Rows from block 5 of a small image deblurring model, named by matrix and row number. Rows with one number belong to one channel. Each number is 50 + 12 x the weight over its row's rms, rounded and kept within 0 to 99. All counts start at 0. After the name is the row's rms in percent of the matrix's.
After each channel's rows are labels from the 100 images, of 14976, where the channel reaches its highest value: "strongest on" is what is common among them. Only what is clearly more common there than usual is listed. The data: dead-leaves pictures: piles of overlapping shapes.
# convs1: 3x3 conv (model.decb.0.0.convs.1.weight, 96x96x3x3, each kernel summed), inputs 0-47
# convs2: expand pointwise conv (model.decb.0.0.convs.2.weight, 192x96x1x1, transposed), outputs 0-47

convs1.28 093:55 61 78 53 65 38 40 51 32 69 28 50 31 51 59 57 60 50 55 51 34 45 62 39 38 41 61 28 58 52 51 66 40 51 54 38 46 59 60 56 36 63 66 24 60 39 65 46
convs2.28 092:40 52 52 39 56 55 36 63 41 50 50 64 44 45 61 58 50 52 52 32 44 73 58 61 40 38 59 56 34 44 64 51 49 46 51 49 27 31 59 55 54 73 44 63 57 53 58 58
strongest on: grey

convs1.25 110:56 42 44 49 63 55 52 57 49 54 65 53 42 52 45 50 51 21 33 48 66 55 34 54 38 55 70 68 31 43 49 36 38 48 75 64 63 48 65 50 58 40 59 38 56 29 58 61
convs2.25 106:43 44 55 39 50 62 56 49 34 59 50 44 41 44 45 49 51 67 53 48 38 57 45 57 65 44 75 23 39 38 67 51 43 54 67 48 57 41 56 62 48 85 63 36 59 52 44 42
strongest on: grey

convs1.58 087:54 54 49 59 53 51 35 50 69 47 56 38 27 51 38 55 59 28 36 49 54 55 51 45 63 28 72 51 50 60 42 34 41 50 36 24 47 39 63 44 42 77 49 47 61 34 41 39
convs2.58 098:67 36 48 68 44 67 79 35 32 63 56 35 56 40 42 57 38 55 22 28 58 45 49 46 80 52 53 44 47 33 40 60 61 69 41 67 72 44 59 47 44 49 46 36 36 35 23 34
strongest on: grey

convs1.23 093:31 58 56 44 56 60 58 41 47 54 70 42 46 50 51 45 42 49 51 32 38 58 53 52 54 39 46 53 23 34 58 73 34 56 57 32 33 47 43 51 39 52 38 70 49 55 53 48
convs2.23 099:30 45 59 43 40 64 71 52 60 59 67 46 46 37 44 42 50 70 75 56 47 65 46 36 64 42 63 63 32 65 58 39 55 70 49 50 50 26 28 49 50 71 49 59 55 66 51 48
strongest on: grey

convs1.60 109:57 48 50 42 43 67 49 75 42 58 47 34 44 57 40 48 60 38 31 37 62 45 15 68 31 59 58 49 54 42 49 46 30 44 69 34 42 37 52 64 59 38 49 54 25 58 62 62
convs2.60 100:40 42 18 45 58 60 53 54 56 47 44 64 44 76 48 41 51 43 35 68 43 68 44 68 42 45 29 68 47 57 53 65 35 62 52 58 29 83 57 49 40 62 69 24 60 50 60 37
strongest on: grey

convs1.79 089:67 61 54 45 48 65 49 59 46 47 70 43 40 66 40 43 51 44 30 64 50 49 40 50 65 42 39 47 46 38 64 52 22 52 51 48 46 66 50 57 61 39 40 28 80 67 40 51
convs2.79 083:53 43 46 67 74 48 42 50 47 56 52 53 63 60 58 69 75 37 36 36 41 52 47 61 57 63 51 57 47 38 58 42 55 42 55 43 60 67 61 52 45 36 39 38 42 56 54 54
strongest on: grey

convs1.77 095:37 47 38 55 55 50 52 45 60 51 29 38 49 32 49 53 57 72 28 28 72 49 44 43 33 41 46 68 41 53 58 52 43 33 48 53 56 44 49 47 54 55 31 55 29 59 52 47
convs2.77 107:39 72 44 58 61 41 68 45 66 51 43 36 73 31 41 45 48 66 44 48 60 45 68 58 58 45 53 26 52 43 62 52 51 67 59 46 46 57 56 41 34 46 60 54 29 56 55 55
strongest on: grey

convs1.1 100:52 40 52 47 43 54 45 42 60 53 53 43 53 36 41 35 56 53 75 59 29 74 58 33 48 41 56 54 38 41 52 49 33 39 54 48 39 32 60 42 30 31 50 48 56 44 51 33
convs2.1 109:43 35 48 49 26 54 50 25 68 48 64 66 40 37 49 55 34 50 51 45 64 48 47 51 39 50 58 60 59 37 41 49 79 59 50 61 54 75 52 41 51 43 53 34 51 56 37 58
strongest on: pastel

convs1.7 118:57 50 43 34 46 67 54 58 59 57 43 54 41 55 53 38 44 48 27 48 28 50 47 49 56 35 34 34 50 65 25 46 39 39 53 32 50 65 50 54 38 43 55 55 57 34 44 62
convs2.7 113:48 32 70 51 53 49 23 60 55 57 68 49 67 17 37 48 40 36 56 79 48 63 59 58 39 41 51 82 49 53 33 62 56 45 45 62 39 48 59 32 61 44 59 65 42 43 44 73
strongest on: grey; pastel

convs1.91 100:16 61 57 51 65 38 53 55 40 47 48 35 57 53 28 54 43 41 74 42 51 53 47 46 42 48 48 47 61 57 52 51 54 71 61 41 42 49 51 57 49 35 52 74 66 43 35 48
convs2.91 111:46 59 44 37 44 54 54 52 56 48 45 50 49 65 45 28 74 69 33 27 44 33 45 65 55 49 44 42 55 58 60 43 60 47 55 42 37 55 62 35 27 52 56 44 59 56 39 52
strongest on: grey

convs1.42 108:27 49 43 58 59 66 62 58 45 46 37 35 29 67 74 41 46 66 31 38 37 57 32 58 38 28 66 54 36 42 54 48 45 49 57 44 49 48 61 34 62 60 61 52 36 43 46 68
convs2.42 098:59 48 76 53 48 44 36 53 67 60 54 61 48 68 76 59 52 54 51 43 50 58 55 48 46 44 30 35 24 59 60 39 38 58 47 57 46 57 52 25 68 45 62 27 41 61 57 55
strongest on: grey

convs1.20 104:47 60 45 55 33 52 59 61 34 72 29 32 67 39 50 35 57 49 41 36 73 33 54 38 48 63 61 43 31 45 40 51 46 60 45 53 47 33 65 67 44 42 43 35 51 54 50 42
convs2.20 087:46 41 53 63 50 35 60 65 36 48 55 49 48 66 64 20 36 45 25 61 55 40 63 46 43 58 33 60 50 33 63 25 53 57 74 43 42 49 63 45 44 63 43 30 20 41 37 71
strongest on: grey; vivid

convs1.12 099:28 64 60 58 38 51 52 43 50 35 63 56 58 59 67 54 61 40 81 51 80 28 37 50 33 67 64 45 51 31 49 57 52 68 41 50 59 50 46 66 45 59 32 61 56 54 54 47
convs2.12 094:47 61 38 55 56 51 42 49 23 68 56 49 60 62 38 44 46 65 64 69 49 49 27 44 59 50 57 28 39 50 66 74 49 57 56 51 45 58 67 52 48 54 44 59 64 45 53 49
strongest on: grey

convs1.14 079:38 45 34 60 72 65 41 42 59 48 61 48 57 58 35 51 56 56 53 45 28 45 64 52 39 41 59 50 47 37 71 40 35 42 45 44 70 33 69 45 81 33 50 72 40 64 58 49
convs2.14 099:64 65 39 50 67 45 48 55 47 53 35 44 53 43 43 64 46 55 62 20 44 52 50 43 61 45 43 44 49 38 57 75 26 59 35 58 56 29 62 60 72 66 57 45 47 42 43 42
strongest on: grey

convs1.11 108:49 58 52 54 38 42 46 21 32 44 76 41 61 56 27 34 56 41 43 42 66 52 54 43 41 58 55 29 54 54 51 53 24 54 66 46 51 37 45 68 50 64 50 43 37 46 42 35
convs2.11 099:48 59 48 61 49 55 58 49 51 51 51 67 39 63 54 55 37 43 69 41 60 42 57 67 51 42 55 64 49 44 60 52 51 38 53 29 66 52 73 60 66 58 49 52 38 43 43 53
strongest on: grey

convs1.40 094:41 37 71 63 64 56 57 66 51 55 54 32 49 46 38 46 67 44 37 29 41 53 67 49 44 42 55 34 38 46 56 27 41 38 53 64 52 66 29 47 41 61 61 54 44 33 67 66
convs2.40 112:48 30 44 67 32 56 44 37 42 61 24 34 40 61 33 54 42 48 60 62 53 63 59 74 29 43 47 30 44 63 51 51 56 30 59 46 67 52 71 54 65 40 59 50 59 48 53 39
strongest on: grey